A small multi-label image tagger, trained from scratch.
Training: adamw at rate 0.00083, 10800 steps, batches of 256.
Data: trained on single printed letters, digits and signs in grey, bent and noisy, 197500 training examples.
Rows from block 3, named by matrix and row number. Rows with one number belong to one neuron. Each number is 50 + 10 x the weight over its row's rms, rounded and kept within 0 to 99. All counts start at 0. After the name is the row's rms in percent of the matrix's.
# gate: MLP gate (model.blocks.3.mlp.gate.weight, 1024x256), inputs 172-255
# fc1: MLP up (model.blocks.3.mlp.fc1.weight, 1024x256), inputs 172-255
# fc2: MLP down (model.blocks.3.mlp.fc2.weight, 256x1024, transposed), outputs 172-255
gate.56 063:49 57 64 35 55 45 62 45 52 44 48 53 47 51 54 52 62 39 56 57 54 53 45 49 54 63 54 43 34 61 49 54 45 49 45 57 41 44 54 59 38 50 31 65 46 66 34 39 55 42 64 45 49 46 47 52 68 58 65 51 47 35 53 63 56 56 65 64 39 35 44 57 40 45 43 49 68 35 46 27 48 68 57 57
fc1.56 057:50 52 52 75 47 28 62 50 73 59 56 55 45 27 57 58 61 41 61 38 47 63 59 38 52 50 39 54 39 60 61 50 58 46 58 43 40 48 48 54 40 40 45 38 53 53 42 45 62 37 37 40 78 45 60 60 59 49 55 58 61 38 50 56 62 53 59 41 57 55 44 29 59 53 61 48 37 44 53 54 51 56 39 62
fc2.56 063:51 72 45 64 36 61 56 46 59 47 53 54 64 57 36 39 33 39 41 56 66 49 47 59 49 58 56 34 48 44 46 50 61 51 53 46 49 48 56 74 39 53 65 54 65 61 61 49 61 66 29 68 55 52 54 46 39 35 54 47 55 41 60 44 57 57 46 42 42 59 59 18 58 61 54 41 69 47 57 60 40 57 65 36
gate.57 099:35 64 61 66 35 59 48 46 39 46 48 54 64 42 49 29 57 63 37 43 28 52 55 57 54 59 51 64 69 34 46 42 42 51 51 50 59 51 47 42 47 43 41 53 33 44 38 45 47 69 53 51 41 46 52 32 53 52 52 47 48 44 56 70 49 43 26 55 58 64 57 50 43 56 55 48 59 55 62 63 62 38 56 46
fc1.57 091:61 59 26 42 60 67 50 66 39 52 53 34 78 37 60 48 47 45 30 54 56 43 49 59 38 80 49 61 62 42 46 57 43 51 47 49 44 55 65 64 35 51 46 46 51 52 42 47 55 43 59 38 38 44 63 50 37 66 52 48 47 65 46 43 48 49 79 58 39 32 54 81 44 49 38 61 46 43 59 45 54 57 51 51
fc2.57 098:38 49 44 47 41 42 46 39 62 52 61 42 51 47 64 41 68 55 19 33 47 43 49 50 57 60 49 32 53 64 49 38 49 43 46 49 46 56 53 39 58 46 50 33 52 42 49 43 60 46 45 46 65 37 49 60 45 54 49 61 46 56 54 56 56 56 52 38 35 68 46 56 40 65 45 64 70 53 58 55 46 41 25 42
gate.58 066:36 48 39 43 62 52 50 44 51 54 45 60 44 41 47 46 27 48 52 59 50 44 45 43 53 55 55 53 54 46 40 41 31 65 53 58 60 60 33 55 40 44 58 56 39 46 36 34 62 47 64 43 61 37 59 54 57 62 46 47 69 57 43 52 54 49 67 80 62 54 55 49 37 54 63 48 29 32 61 71 48 49 24 51
fc1.58 065:54 30 52 61 41 46 54 48 54 46 50 57 54 61 50 30 58 40 25 40 48 53 39 56 58 48 41 55 60 45 39 49 69 43 48 51 66 54 48 45 47 66 48 30 56 47 54 52 58 50 56 40 65 40 52 60 61 46 47 63 47 61 44 27 48 57 47 54 44 65 44 43 51 57 37 57 47 74 54 37 52 24 35 33
fc2.58 069:49 63 42 53 47 59 46 38 51 58 39 43 49 51 43 33 46 48 45 50 53 32 39 53 42 54 27 52 47 41 46 60 55 72 62 55 55 61 48 49 66 32 48 48 60 58 53 61 55 50 35 64 34 48 66 36 61 38 59 42 54 54 35 59 67 51 43 29 55 39 60 26 45 64 55 67 40 64 47 39 44 39 48 49
gate.59 144:52 47 49 50 50 58 34 47 38 53 59 64 40 68 63 55 64 48 44 41 41 63 46 45 36 41 38 46 33 51 56 47 57 57 54 54 48 48 61 41 41 51 51 51 36 19 47 56 54 43 61 46 60 27 59 47 64 53 46 56 65 43 50 58 52 45 42 39 48 55 58 64 48 33 47 47 60 43 63 71 55 54 48 47
fc1.59 146:46 39 30 43 53 77 45 47 38 48 67 60 47 51 46 40 35 41 45 65 66 44 34 55 47 35 55 49 57 43 65 71 27 37 40 57 50 44 59 36 39 47 58 48 51 30 63 40 40 68 57 56 47 44 50 66 39 62 54 52 43 65 51 51 45 41 57 66 46 41 47 57 44 57 58 50 44 59 50 55 43 58 47 32
fc2.59 145:54 55 44 37 52 48 44 52 79 48 56 31 68 61 52 45 45 45 45 40 42 46 53 36 45 44 47 41 66 49 64 37 62 48 55 46 64 59 45 44 62 44 44 52 59 59 31 51 54 32 77 54 24 40 40 49 49 43 47 55 60 56 46 49 39 47 52 62 50 60 53 55 43 35 55 60 39 68 48 50 66 49 63 46
gate.60 107:62 66 32 44 65 61 55 55 43 40 62 61 52 48 51 37 48 54 51 47 46 52 50 66 64 67 71 61 61 41 53 57 49 44 41 48 43 47 54 32 46 48 39 20 45 45 55 47 68 53 38 50 63 41 42 56 61 39 48 55 49 44 41 57 70 45 48 53 49 35 49 47 29 40 51 51 41 50 60 47 48 72 55 57
fc1.60 100:59 47 38 62 62 53 56 51 51 45 32 53 65 50 50 51 43 44 37 50 41 60 58 48 40 62 22 44 56 59 65 55 36 44 49 56 55 54 53 47 41 49 40 44 42 38 47 59 48 39 50 44 40 44 69 46 51 66 54 50 41 78 41 40 51 51 53 39 58 51 63 53 31 47 45 68 65 41 57 62 54 48 25 65
fc2.60 103:44 54 60 43 47 69 48 55 55 59 46 44 64 44 64 48 55 74 54 55 63 48 52 63 46 51 51 43 50 59 37 55 44 57 39 60 51 60 46 64 35 38 36 48 46 47 42 55 34 31 64 33 53 41 45 55 40 61 55 77 64 53 64 52 49 48 57 68 55 69 50 51 42 53 47 46 52 39 53 66 48 53 46 57
gate.61 046:52 60 26 49 30 46 58 49 51 63 32 35 51 53 56 44 25 53 68 46 36 55 43 59 58 43 29 62 52 46 58 38 54 45 43 51 44 50 42 18 43 48 47 39 59 27 55 66 63 46 51 49 56 44 43 64 44 43 56 43 55 41 48 68 59 27 60 32 78 46 29 51 52 53 51 48 45 47 63 37 59 43 56 41
fc1.61 047:48 50 34 49 32 53 41 59 34 45 60 63 56 52 51 45 42 42 36 59 51 66 42 44 44 68 43 47 53 49 44 53 46 43 52 48 47 53 73 66 52 60 55 57 65 49 72 66 50 50 47 56 35 65 51 53 41 47 69 44 40 49 28 18 52 57 46 48 28 58 43 47 58 41 42 54 62 77 55 49 57 59 49 51
fc2.61 053:51 55 32 43 46 34 59 41 58 54 53 42 60 58 54 57 46 38 41 50 70 71 53 52 42 42 41 35 56 46 50 53 44 35 42 46 58 32 48 69 56 68 58 50 58 59 50 48 45 33 55 33 41 52 55 54 43 64 60 52 33 56 56 53 54 45 66 53 41 36 72 56 33 44 42 59 55 51 41 40 52 53 38 55
gate.62 119:45 40 44 35 48 48 41 46 56 41 66 56 49 32 58 40 52 46 38 55 62 52 49 60 55 40 62 47 39 49 53 53 72 22 44 45 47 52 80 51 52 61 43 47 33 42 50 29 52 34 43 32 52 48 55 53 37 59 59 54 37 47 59 36 44 63 65 39 21 52 54 47 45 40 47 48 56 59 52 41 58 44 51 45
fc1.62 124:56 57 52 50 63 37 47 77 50 43 51 55 60 56 60 56 53 52 44 53 52 53 72 49 41 56 58 60 60 60 60 49 34 59 50 55 30 60 56 45 40 55 50 57 43 51 52 55 26 53 59 40 35 42 44 55 43 55 60 54 54 50 39 49 31 54 50 50 50 58 50 59 33 38 49 36 65 37 45 58 52 45 30 56
fc2.62 129:39 45 39 50 47 49 35 62 38 34 32 47 42 62 37 51 32 47 56 63 66 49 56 46 43 38 55 47 45 29 59 57 55 60 41 45 42 35 58 44 62 49 60 58 62 38 51 44 57 54 37 55 60 60 51 58 46 53 61 42 52 50 36 51 33 66 63 53 58 62 55 27 36 47 42 51 55 58 60 52 66 55 48 55
gate.63 044:47 59 32 39 46 33 48 39 47 54 38 41 29 58 55 66 52 54 47 51 37 50 36 46 51 52 25 41 53 56 58 40 37 64 54 49 46 58 51 13 47 49 59 47 56 36 37 43 33 44 51 52 67 45 71 58 47 52 37 32 44 53 61 43 51 44 57 38 38 51 64 43 29 58 66 46 54 48 40 32 53 51 48 66
fc1.63 042:50 55 52 44 39 51 56 50 64 45 65 59 54 41 46 41 51 66 46 33 52 55 49 48 57 53 61 53 61 60 42 45 66 47 50 62 52 57 45 25 46 60 50 40 25 52 48 52 60 64 56 54 68 64 61 32 30 58 50 47 50 60 57 34 57 57 50 45 67 36 38 49 44 46 60 41 51 55 60 40 58 54 39 45
fc2.63 044:44 40 47 76 45 38 46 35 38 53 57 35 66 50 39 55 45 50 35 50 36 44 64 47 56 63 66 46 44 58 69 52 48 51 64 47 50 62 55 46 28 48 58 47 41 38 52 51 38 71 47 54 60 48 46 49 42 43 52 47 47 54 64 60 55 53 45 38 46 55 42 24 49 55 52 70 72 39 60 56 49 46 41 68
gate.66 040:46 61 54 59 58 55 53 47 68 72 52 51 53 44 44 55 45 63 48 36 45 49 35 49 52 41 51 59 43 58 73 31 44 53 54 47 42 52 41 40 54 62 66 48 54 47 50 41 31 39 46 56 41 41 55 62 50 37 52 44 58 35 51 70 50 28 66 55 49 56 42 50 26 46 75 38 58 49 38 54 49 37 41 62
fc1.66 042:51 38 48 53 72 62 52 49 54 44 58 51 40 31 55 64 63 62 56 44 54 55 31 44 64 49 63 42 43 43 51 56 50 34 44 53 46 53 56 28 52 61 71 35 44 42 56 40 45 40 42 52 51 52 57 35 55 52 45 46 37 44 63 52 53 52 66 44 32 35 57 49 45 68 56 40 42 69 39 45 46 56 45 41
fc2.66 041:57 58 55 60 36 34 50 50 66 52 51 53 25 55 60 78 52 60 49 47 49 61 37 54 67 58 51 55 43 53 61 38 49 37 50 59 33 40 50 43 46 68 43 48 56 46 46 43 47 53 46 23 50 57 35 49 37 41 63 44 55 43 58 48 53 48 61 34 60 46 58 55 41 58 36 67 62 42 54 44 72 44 32 66
gate.67 111:60 49 53 49 53 52 49 46 60 61 50 65 63 48 49 50 42 54 34 43 40 57 29 53 53 40 54 52 50 52 48 61 64 43 43 43 60 43 49 53 61 46 39 37 44 62 56 50 68 55 56 47 53 52 57 40 31 56 42 56 51 56 59 58 59 55 31 62 55 67 57 47 56 56 53 50 35 61 64 51 64 46 46 48
fc1.67 105:34 49 56 46 65 56 38 41 41 39 80 63 46 64 36 56 58 35 37 59 51 31 52 51 47 46 40 35 47 51 53 61 57 39 46 46 64 51 49 57 52 51 63 45 57 59 43 50 23 38 64 65 50 57 36 56 54 45 51 67 27 24 49 44 58 44 62 50 20 58 58 59 46 55 49 52 51 52 33 50 40 61 61 42
fc2.67 108:56 69 46 41 47 44 53 43 55 49 57 63 55 56 48 30 59 33 57 48 27 47 60 45 54 60 48 35 49 57 52 53 52 59 58 28 40 59 54 41 39 55 43 57 38 54 41 57 49 47 59 52 45 40 50 45 51 61 54 64 59 55 47 41 62 43 51 44 52 69 47 69 60 35 43 54 49 59 50 74 40 50 52 58
gate.68 040:45 39 37 49 48 57 55 45 43 49 55 59 45 45 43 45 32 45 44 67 67 35 46 44 57 66 53 50 53 58 76 53 53 60 48 49 66 63 44 52 62 58 50 42 48 53 50 38 65 54 42 39 42 56 55 46 47 42 44 48 57 54 59 66 41 65 43 50 46 54 50 61 34 60 70 57 56 56 42 49 59 45 51 49
fc1.68 044:33 43 40 50 59 44 36 54 34 32 40 48 45 41 60 71 45 33 43 56 42 51 63 45 51 59 36 41 43 53 35 52 43 37 60 50 44 61 45 63 54 42 60 66 77 66 27 57 49 46 37 56 51 72 59 68 61 52 45 55 43 61 41 42 44 48 56 45 48 63 56 49 56 55 32 57 39 30 47 55 56 60 57 47
fc2.68 044:65 52 46 69 43 60 39 50 48 46 46 45 26 47 60 21 46 53 34 72 65 58 53 70 63 44 50 54 54 23 41 56 53 48 52 51 58 49 81 43 43 50 58 60 54 39 55 33 48 67 34 53 64 46 61 59 39 42 48 49 42 61 58 47 51 46 49 44 57 47 64 42 64 69 42 43 48 65 47 42 63 49 21 34
gate.69 065:30 49 50 43 33 43 43 31 66 56 42 37 37 47 48 40 63 47 74 50 64 32 37 41 50 26 42 46 42 48 51 42 58 63 57 51 51 45 44 59 56 47 47 50 48 56 52 35 54 30 48 53 66 49 43 53 51 50 44 39 58 39 56 56 56 46 71 66 45 51 49 39 62 53 66 49 41 24 45 40 36 64 65 38
fc1.69 064:44 56 48 52 62 52 44 54 50 47 46 21 44 45 33 73 49 56 63 54 30 37 52 52 32 51 43 37 54 46 54 67 48 59 48 63 51 37 52 43 63 32 57 50 35 59 41 36 37 43 53 61 53 44 57 49 45 50 38 49 65 63 52 60 54 30 30 58 66 39 51 61 70 70 43 43 47 50 55 55 56 47 67 54
fc2.69 063:63 40 47 56 53 73 32 52 42 65 58 56 52 58 53 43 53 51 42 43 42 50 38 55 62 48 48 34 53 40 69 70 48 62 53 50 59 55 42 78 41 44 50 52 33 31 46 60 46 43 47 59 40 32 67 41 66 68 54 43 63 42 63 68 35 58 46 55 43 66 52 24 51 66 60 48 64 51 51 55 47 49 63 39
gate.70 080:50 42 36 58 38 52 54 61 65 83 39 40 47 49 48 45 51 63 41 37 35 66 64 46 49 68 49 41 59 56 47 46 38 57 61 44 49 61 53 60 54 47 44 70 44 60 50 46 49 44 66 49 38 59 64 67 50 57 69 43 50 64 52 49 49 52 52 67 48 50 38 40 61 39 49 65 21 57 40 50 53 45 38 75
fc1.70 071:47 45 64 60 39 39 53 59 41 45 42 51 51 46 52 51 38 48 36 48 59 46 55 47 41 61 60 61 46 57 47 40 44 67 51 54 49 52 41 41 51 55 51 73 44 43 51 61 58 55 62 50 42 59 44 48 59 57 39 54 50 47 28 46 43 59 37 39 40 48 47 50 51 42 48 41 66 55 49 67 61 40 45 54
fc2.70 075:56 46 49 65 56 51 49 43 48 56 43 50 52 52 58 38 65 51 55 47 57 64 41 33 61 44 45 58 42 48 50 56 51 54 55 58 46 64 58 60 57 42 37 51 52 37 64 61 67 41 52 70 51 41 55 55 69 41 49 55 58 71 45 65 57 47 40 44 47 33 51 42 59 55 50 69 31 47 60 48 53 48 52 56
gate.71 092:35 53 52 45 44 41 50 59 44 33 57 46 74 38 66 72 71 46 34 64 39 36 46 53 38 53 55 55 53 47 68 51 40 49 45 56 46 51 69 36 42 57 51 48 46 52 57 52 46 46 45 40 45 41 37 52 38 54 53 54 47 38 34 54 44 33 57 45 39 63 44 61 41 33 42 49 39 53 35 53 53 33 50 48
fc1.71 088:67 45 53 60 48 47 32 55 59 49 39 56 47 63 57 58 51 61 43 47 39 63 57 51 45 36 58 53 45 37 51 49 72 33 58 48 55 56 61 48 49 42 44 41 45 51 51 58 30 47 27 41 60 57 61 47 38 49 47 54 57 60 68 37 50 55 55 34 36 50 73 33 57 54 46 42 55 44 46 41 70 45 55 64
fc2.71 091:55 57 46 42 50 23 44 28 49 50 41 50 52 29 55 49 58 41 61 55 70 44 43 29 54 43 32 50 46 43 46 47 78 50 50 40 36 36 60 45 35 46 52 64 66 54 58 53 45 53 27 60 54 63 52 49 65 54 72 48 57 43 63 46 57 44 40 37 43 56 59 37 34 56 44 43 69 51 55 41 44 59 53 49
gate.72 135:32 80 45 37 47 53 53 50 56 51 60 54 60 42 60 48 44 42 60 68 40 25 52 53 33 45 44 36 22 44 48 43 43 57 40 58 57 48 47 44 55 37 51 54 31 61 41 34 51 48 57 51 39 49 48 51 48 60 44 64 50 49 53 53 50 39 34 57 40 69 53 51 54 51 60 51 51 48 49 49 52 44 56 50
fc1.72 143:54 58 31 66 50 50 77 59 54 53 52 64 53 48 53 59 59 34 69 59 41 48 48 50 57 54 43 53 49 49 73 46 20 46 51 50 50 52 52 61 47 58 51 44 59 55 53 50 52 70 49 37 25 53 51 55 59 56 53 39 34 53 54 60 51 42 61 46 41 48 45 46 34 45 54 50 51 39 42 43 52 44 54 62
fc2.72 142:46 53 56 60 46 38 41 37 55 57 52 73 44 43 60 55 32 34 47 50 58 46 60 51 47 41 54 33 30 55 57 52 59 34 48 49 49 39 57 45 40 70 41 46 45 50 58 39 59 66 30 49 66 44 59 59 36 60 46 42 53 56 55 47 36 45 53 38 52 49 32 64 57 35 51 45 50 60 53 61 38 55 48 52
gate.73 135:43 54 44 67 51 51 40 51 47 61 43 53 53 45 58 51 45 59 43 52 47 72 54 46 27 71 31 43 39 56 50 27 54 55 53 50 50 50 42 67 42 64 54 57 43 56 45 53 71 71 66 34 40 53 56 55 35 48 55 60 51 51 51 54 57 60 52 35 62 68 40 56 63 33 57 51 54 42 65 61 67 32 52 51
fc1.73 135:51 62 52 44 71 52 59 47 57 50 37 57 47 51 56 49 43 50 33 61 34 51 52 57 57 66 47 58 46 45 39 63 37 50 43 60 47 51 63 53 49 34 34 67 47 60 54 52 53 34 60 52 33 46 47 66 50 53 64 58 28 52 43 77 67 63 42 46 35 37 55 40 39 50 46 66 49 47 41 49 49 54 42 49
fc2.73 134:46 56 46 59 44 53 48 72 44 41 37 37 44 46 66 32 42 55 52 60 49 66 51 23 48 60 48 59 62 42 59 53 43 32 80 55 48 56 64 50 61 50 51 59 49 37 51 49 68 48 37 45 43 60 69 57 44 59 53 42 43 58 42 34 34 50 57 59 49 32 59 37 50 39 58 61 51 60 60 45 61 43 54 51
gate.76 144:53 60 56 56 61 56 59 46 45 52 41 46 58 50 44 49 46 57 56 70 42 39 40 56 49 49 60 43 35 50 63 68 28 38 47 51 56 49 43 57 48 39 42 39 45 54 46 45 57 52 57 49 46 60 55 42 39 47 48 49 27 48 51 50 46 52 57 59 52 36 58 49 35 55 49 74 33 41 47 46 50 43 53 49
fc1.76 163:29 45 33 49 43 41 38 49 52 45 45 35 23 58 51 48 50 36 47 47 66 44 51 54 46 35 32 56 47 51 29 38 77 63 60 46 56 56 62 30 33 51 54 58 56 41 50 43 46 52 53 53 63 49 43 57 46 57 59 50 47 38 44 32 49 51 43 56 54 67 39 51 73 46 39 48 56 42 66 42 51 48 34 40
fc2.76 157:37 50 32 40 54 38 57 48 57 53 56 30 53 47 55 49 72 39 55 36 36 52 54 50 58 66 38 66 52 56 36 56 53 54 56 55 33 60 54 58 31 54 51 35 48 44 48 40 44 42 59 53 52 47 55 45 52 45 49 39 56 48 53 64 58 52 27 45 56 53 50 43 74 36 46 42 44 63 60 32 36 48 60 36
gate.77 122:47 54 43 40 48 46 48 60 41 57 29 28 45 33 63 54 46 67 52 52 41 63 59 45 50 60 42 53 58 48 34 53 57 53 46 56 41 63 44 48 60 41 50 58 58 56 43 54 45 25 54 31 45 67 56 58 45 61 49 58 50 36 39 36 48 56 57 53 42 55 63 37 45 48 51 51 30 56 49 60 56 52 43 66
fc1.77 127:61 47 58 54 55 27 71 55 50 47 43 46 38 53 47 39 25 48 68 38 47 51 55 39 63 37 58 47 80 61 40 48 48 57 51 58 51 57 42 34 45 55 49 53 80 42 49 52 30 51 60 45 54 69 48 62 50 53 53 46 49 51 65 31 49 44 61 52 37 37 59 36 33 60 37 49 51 50 48 50 43 67 45 49
fc2.77 123:51 54 49 55 51 56 40 41 54 51 61 63 72 25 49 41 55 56 60 56 46 33 49 55 63 45 68 56 40 49 39 41 52 59 51 43 59 49 46 57 33 51 44 50 54 67 52 40 34 53 33 67 58 46 54 52 64 55 47 56 64 58 55 58 62 51 47 53 46 74 44 39 65 67 52 39 46 43 31 43 23 58 55 44
gate.78 042:67 39 57 52 65 49 55 50 51 54 63 60 50 42 50 57 61 43 26 60 62 46 60 58 41 61 52 55 37 44 46 46 64 44 53 52 51 45 51 53 47 65 66 33 58 51 49 61 51 53 45 58 57 74 53 38 44 47 31 54 35 43 47 22 41 60 46 39 42 47 48 68 54 35 45 47 49 49 63 56 42 48 50 52
fc1.78 043:55 58 41 54 38 68 53 47 41 58 56 48 46 38 54 60 43 46 48 49 61 51 37 47 63 48 35 38 45 42 44 51 53 42 50 67 39 39 41 53 42 52 46 54 59 48 34 63 66 59 58 56 55 48 64 39 52 56 38 43 41 63 73 56 32 47 60 34 59 70 60 24 30 67 57 51 42 39 64 43 50 49 39 48
fc2.78 045:47 52 69 34 59 24 37 58 47 53 53 47 58 47 50 61 74 54 45 44 42 41 59 50 56 33 40 54 46 46 46 55 43 54 51 44 58 55 57 56 56 48 64 54 27 63 48 48 65 31 24 47 54 45 65 63 54 43 53 50 62 60 55 59 51 56 74 45 47 42 63 52 48 54 45 55 33 47 51 40 50 53 49 43
gate.79 083:45 45 60 28 62 66 56 46 44 46 60 57 53 57 50 26 38 44 55 67 57 47 45 51 43 60 61 42 49 54 58 63 45 40 48 55 57 45 53 68 52 49 34 47 44 64 40 35 57 58 52 47 47 60 49 33 59 52 62 49 46 46 65 59 48 58 52 62 43 39 52 51 52 47 45 58 63 58 39 43 40 62 69 42
fc1.79 074:49 63 41 63 55 46 55 54 59 41 49 32 58 35 41 47 39 49 62 45 52 62 62 51 61 52 54 61 72 56 43 37 47 66 57 47 63 68 59 26 50 39 41 39 59 38 46 51 59 61 57 55 42 69 38 38 27 51 40 51 35 42 46 39 68 55 30 49 51 57 59 71 62 39 38 77 32 49 49 42 66 41 46 55
fc2.79 078:48 37 62 53 33 56 43 34 48 51 54 60 40 46 53 55 57 67 39 36 52 56 44 28 47 60 56 51 38 59 36 38 42 51 61 33 60 52 43 29 73 48 54 53 70 50 54 47 41 50 45 48 44 50 58 43 59 48 60 54 43 38 40 48 60 71 47 54 45 67 42 62 50 47 56 46 75 45 43 41 58 50 48 35
gate.80 056:49 45 59 66 25 42 37 44 60 52 57 61 57 59 53 55 51 41 32 45 34 42 52 51 57 59 49 50 55 40 50 44 48 67 48 61 58 52 51 50 35 65 50 61 53 48 40 64 66 49 55 67 47 28 52 70 42 40 39 46 62 60 59 61 44 40 62 52 34 66 34 51 57 45 43 53 44 35 49 56 32 58 44 30
fc1.80 052:46 52 52 65 60 54 45 56 50 64 57 41 47 38 56 46 46 61 59 35 56 59 62 49 40 48 43 51 48 45 60 47 83 43 51 39 40 43 52 65 69 54 56 50 45 72 53 61 63 60 54 52 48 52 46 46 25 50 32 43 52 53 42 54 41 46 44 53 67 59 44 57 51 58 47 48 35 40 57 48 58 44 45 48
fc2.80 054:52 57 50 44 68 48 46 35 44 54 50 51 49 59 42 48 30 42 36 57 75 43 62 44 59 57 59 49 53 31 53 56 71 58 50 27 43 46 59 52 60 41 51 54 60 68 47 62 52 58 49 58 30 45 54 53 72 72 52 50 54 66 43 38 46 52 54 52 53 45 50 31 66 66 49 68 39 47 27 41 59 50 44 66
gate.81 126:50 45 52 48 59 59 45 36 58 52 46 40 75 47 37 32 51 36 44 47 45 44 59 58 53 65 41 46 57 28 40 59 45 51 56 53 61 62 41 52 33 52 45 48 46 66 60 47 52 42 50 58 43 37 50 41 57 39 44 55 53 57 51 50 55 44 39 66 60 47 57 44 56 55 48 54 33 49 50 43 45 58 48 43
fc1.81 123:60 34 32 49 54 43 52 65 46 57 56 56 31 53 61 54 52 49 46 46 58 52 20 55 47 52 63 54 64 42 70 61 46 46 41 53 37 41 56 59 52 70 54 42 46 36 53 42 55 60 58 45 61 38 45 46 29 58 58 30 56 70 54 41 43 51 76 44 57 41 58 52 47 52 27 49 62 53 48 44 42 58 54 44
fc2.81 120:54 66 56 51 43 47 59 52 51 49 52 52 48 42 64 37 54 48 22 52 33 59 49 55 48 51 37 43 55 60 47 60 52 30 64 43 59 55 39 35 58 51 55 40 51 57 49 51 57 56 52 40 40 43 62 40 46 51 51 43 38 57 52 53 54 43 41 40 55 24 41 44 53 46 60 44 31 69 61 49 39 44 64 32
gate.82 114:56 42 59 37 30 45 49 57 67 60 38 41 72 39 48 41 67 45 39 33 44 54 57 60 62 67 49 42 52 43 37 67 74 42 46 53 37 53 51 68 51 54 40 31 46 59 55 50 57 50 48 45 56 57 57 49 47 44 44 51 48 43 51 50 63 40 44 47 30 39 50 37 50 54 54 46 43 55 66 43 55 49 57 53
fc1.82 113:51 44 58 49 48 44 43 43 53 43 54 26 69 53 37 54 52 37 50 42 48 60 68 48 61 65 34 39 54 61 43 51 57 54 61 53 41 66 61 54 48 53 56 52 62 50 52 59 46 59 49 55 34 56 49 69 51 43 53 44 42 39 39 48 50 48 43 57 36 41 40 60 66 48 51 46 50 61 58 50 47 44 41 49
fc2.82 115:53 31 50 44 54 49 34 42 52 46 45 41 46 65 27 39 40 55 41 33 59 54 52 34 56 55 62 48 59 37 57 52 70 65 54 63 53 66 68 66 50 55 61 49 66 34 50 62 55 50 45 75 54 49 57 54 59 40 50 25 56 32 51 63 47 76 49 41 40 48 53 39 38 47 38 48 66 54 50 49 68 57 41 51
gate.84 122:41 53 46 18 61 45 53 44 47 57 42 56 32 31 59 55 46 50 67 51 63 49 41 45 50 28 62 36 27 60 44 52 66 37 45 50 55 46 52 51 67 31 44 33 51 50 47 38 63 37 48 40 68 64 55 57 56 56 44 64 47 39 44 53 64 57 51 62 40 54 56 55 38 35 55 51 39 44 46 64 49 42 72 51
fc1.84 119:50 51 39 47 41 59 45 57 54 41 71 43 49 61 58 53 34 63 39 55 47 35 44 53 42 47 54 55 50 42 45 59 43 44 47 46 44 44 65 44 29 58 67 56 41 49 53 32 28 52 54 48 43 41 57 54 29 67 55 45 56 62 56 31 33 35 62 50 42 35 37 74 65 54 53 45 57 59 59 42 58 61 37 52
fc2.84 121:62 51 40 55 61 43 49 36 63 60 47 49 53 46 42 59 57 50 62 43 36 49 37 48 72 45 54 48 44 26 43 40 62 55 59 46 65 60 60 47 49 34 40 51 54 69 54 49 34 29 45 56 52 40 61 63 42 67 39 31 48 52 44 57 45 45 59 41 37 44 52 43 52 43 48 51 32 52 46 61 65 25 53 76
gate.85 125:59 44 46 56 30 67 63 64 44 56 39 39 42 57 54 52 55 58 39 49 40 57 56 66 45 59 31 47 69 55 42 59 45 41 51 39 41 53 49 54 43 40 47 38 37 47 36 59 38 40 66 33 47 58 61 64 40 69 70 53 42 53 67 43 54 48 59 59 34 41 60 71 46 54 42 57 44 32 51 43 54 43 54 51
fc1.85 134:60 54 47 56 44 67 49 47 47 53 47 55 57 50 47 44 61 53 59 49 62 57 51 48 50 50 52 48 51 48 50 49 29 47 56 66 50 50 41 64 49 62 46 54 49 45 44 45 62 67 50 55 46 49 74 54 58 52 34 41 49 65 51 49 40 28 80 57 51 31 53 36 32 56 60 46 26 39 53 44 40 52 52 45
fc2.85 138:46 50 56 60 47 79 62 57 36 66 38 62 57 66 55 47 37 62 59 68 48 42 39 44 29 46 61 59 47 48 68 49 27 43 49 46 46 54 43 41 42 49 69 29 32 41 51 51 41 44 60 39 56 53 58 47 66 56 44 66 48 49 53 50 49 69 62 57 48 51 59 66 35 42 53 60 47 42 45 64 52 47 58 58
gate.86 101:56 62 68 50 51 54 48 47 45 60 55 65 35 50 53 50 59 61 58 60 59 50 47 47 39 42 51 39 45 59 42 57 24 46 40 44 48 34 42 63 50 61 49 61 50 73 47 34 36 36 58 50 56 65 51 40 52 49 51 55 55 38 78 44 39 56 58 56 50 58 53 61 49 56 57 34 32 42 38 44 35 68 61 43
fc1.86 097:62 45 27 44 66 37 50 49 51 44 58 40 42 56 49 62 49 34 48 33 45 55 58 45 49 58 33 46 50 58 44 53 74 46 66 46 57 62 49 51 58 48 42 41 62 60 50 68 53 37 59 47 44 36 59 67 40 57 62 53 35 58 31 39 45 52 65 51 52 40 69 53 61 55 32 67 47 44 51 41 53 45 32 35
fc2.86 100:47 40 46 56 39 63 52 52 44 46 36 53 64 48 44 53 40 46 76 44 58 59 56 56 38 35 39 51 54 61 53 50 69 42 45 39 40 34 69 49 39 34 68 49 50 61 41 57 49 55 59 67 48 47 52 53 53 69 50 47 50 48 45 39 58 49 50 39 38 42 65 54 57 57 38 44 72 58 51 61 47 46 40 46
gate.87 047:38 59 50 40 43 50 45 41 55 27 31 51 57 43 43 41 36 42 74 60 58 39 64 44 49 57 41 41 32 68 55 57 41 53 59 54 44 61 61 57 42 45 38 46 37 36 48 47 62 40 38 53 67 45 48 55 63 50 68 45 56 41 51 62 70 66 35 45 75 36 46 62 55 52 42 69 57 42 56 50 46 71 48 59
fc1.87 048:43 45 55 43 68 63 61 47 33 38 51 48 39 56 53 39 35 43 61 52 33 39 66 50 49 38 41 65 57 67 47 55 57 51 52 42 50 53 39 59 58 46 55 47 48 38 63 58 53 50 48 47 51 41 50 42 47 60 57 50 44 52 31 48 55 56 61 50 80 36 45 69 62 38 43 56 54 56 52 56 35 51 56 35
fc2.87 050:42 39 53 28 48 38 50 54 53 44 41 46 62 50 50 85 57 38 49 50 41 52 18 45 74 37 60 55 46 46 49 34 62 35 50 42 39 55 64 48 53 65 45 40 72 54 55 53 54 48 48 37 67 54 40 57 44 37 54 26 47 65 51 33 49 51 53 47 50 44 55 41 56 53 41 45 56 57 50 35 51 59 43 51